{"decoder_upsampling": "nearest_conv", "grad_clip": 0.5, "steps": 3900, "final_lr_fraction": 0.1}
Rows from block 5 of the decoder of a small image VQ-VAE, named by matrix and row number. Rows with one number belong to one channel. Each number is 500 + 40 x the weight over its row's rms, rounded and kept within 0 to 999. All counts start at 0. Numbers have three digits each.
After each channel's rows are labels from the 100 images, of 14976, where the channel reaches its highest value: "patch colour" is the nearest of a few named colours to the mean colour under the peak. Only what is clearly more common there than usual is listed. The data: larger renderings of crowded toy scenes.
# convs0: first 3x3 conv (decoder.decb.1.0.convs.0.weight, 64x64x3x3, each kernel summed), inputs 0-63
# convs1: second 3x3 conv (decoder.decb.1.0.convs.1.weight, 64x64x3x3, transposed, each kernel summed), outputs 0-63

convs0.5:411555542551421437507564458466494485527430495503506517540450492404468526498483501494461485515544519478478478417444504525497475478520509439548553477521504400551507462508492493513488507467449546
convs1.5:467433503511497493519492483502520517491537484506483480564510467573507458416497547540511463393457477521392523514572475445503505453444516541486443490488484559425495473591515501508502476486487458
patch colour: black

convs0.11:562508452471564515470496531568517387524493446507511525519481506496542369504514534439545518550469525450483431517503446543500511485422504518517515485480548480530493528532548507568501535541491492
convs1.11:459471535487492481423460523483448652488520474497526537438500499486498410515520489482452490397479531488507519466502494490501576521506425490508462531501461595465487486475512493475495521464532508
patch colour: white

convs0.32:467516541516473479513464500459498446578470492465510454498495408495465467511444463483477515562505522495462591438558516426566522520517510564488593515505443465479515526449473519504465463516539572
convs1.32:534528510497494507607548513492517549498509486552480501495461489509485549532511542533474465494507447517517477619473506618487511490483557504523398552484502565507519519567488525533550526430492495
patch colour: red

convs0.57:431561436460480507561438469480505487464544543477459559496451542470448479467542486499509549567478484454496529501493488543509489440561470484572462470586496595501451496527459554514544501486466479
convs1.57:522468500578487534409559530518499542474499494521470483441512531540580571545488472505455436418473527519486454497501512427472505500464485477440545517495554393534531508514491521473457477501561521
patch colour: black

convs0.22:517497453454493524521491454511553560471520541585390512474441524514438479487535494550498552539514544482493445464544412465521445514468487432485445485505502504595498498471512511521474565470520480
convs1.22:543521514529506499440544485507450456522421629492510433517499538488539455478392522425518445484515478479503489531514491532479567434447501499533504494556454446479485500505518498479450484470455459
patch colour: white; pink

convs0.56:509469456449471496459542539479465479531479517469492549557521511476589405495518521565489533474434526476500508520480542579523505401565503481501425465469490437495441502477532487528447512507439461
convs1.56:460481520534433533473462463510511533509503450522504479541482507568432456519486470419502451515500527465503519463450437489454467585442503525492522555581489588552551448509471504488531450491531433
patch colour: pink

convs0.0:512557412493487476466471515482462494498503500542487492469479492465568542514468500467498485489527501488426441497526507492632511507520479482440513473591467646527527517503469455460520507529497485
convs1.0:514490513543473489510485519490496500445455498457496536551488554560470509511571472462490487487481532551581516553531470452444477479455475508594493478463531337483504571480519537486494517470523505
patch colour: black

convs0.20:452470554504549507574488535440535557497534551511470457550489539419468511470485474562513510498521523512492503429476496468449505550480567565485488531436489437567465439483442513549477519475427505
convs1.20:532515491518404449515468414431543478471413467493479510483526439529497512543498540441434483480499500504471487517518435535548471494463461435498533453556550564486490545526553509473538473567534469
patch colour: black

convs0.43:487506482465435435558536457500457466500462469471576452515480482502413465529482470419510475467488479509433464494478493529464522517452542555500506469510538414473466465467446486455517444432418490
convs1.43:470519550518526493494471515526513515531508446454501568515534481505589495500585512539541572485539496455590526462483453480537562466572489506512496485529526591586494497512507494444531498494585462
patch colour: grey

convs0.8:543465534507488504475503537522509607502436459511517537540507544522459399509491547511438488528468549537494559484502538519503506609538522498506533514513545585495563530501546520512517500525516597
convs1.8:508524488495499514490583471514500411451547497451471469407531474477539567569486455553573486508416531508503489470498470514414510470457495507535499544486492481526458515514476453478456537455544419
patch colour: red

convs0.61:439475454519468498497502427464493481462447435578505456557470421484504523433461479505580491544533539503477542436464480536544537516523508505403515506523466452494445517489442465443507541527510463
convs1.61:506491551477469474458540523536489491554554494434456521442484542513489495492564495454512478530477504510534438485514457499574476513518440460467446511509508611543487547560587527549554504519432558
patch colour: blue; purple

convs0.29:469488430532528482497472470540503457433501417431465546521397494479544501490552559462499494545535469521390475522453508509522447517529465490512461483521530472464506507481492504516524531517392448
convs1.29:490519524522571493492389534427414561535543462536502507477504490563521449523530497501422446475467500489567531448564571563483500500526480489537510510524463496477514459506505471487450509500547574
patch colour: black

convs0.38:511473529441524483435437514475498487500489426524501468494548526533532511561519546409501510522507503508510497457432559469547394413544459441478525537509449524397480482493509528505507473519489469
convs1.38:469461492494482537421426519487510516459523473443475474486456479499476550465488551540504493482511458466535501561450485551474609597514541445484493468446550547433509495520496532474537473497439566
patch colour: white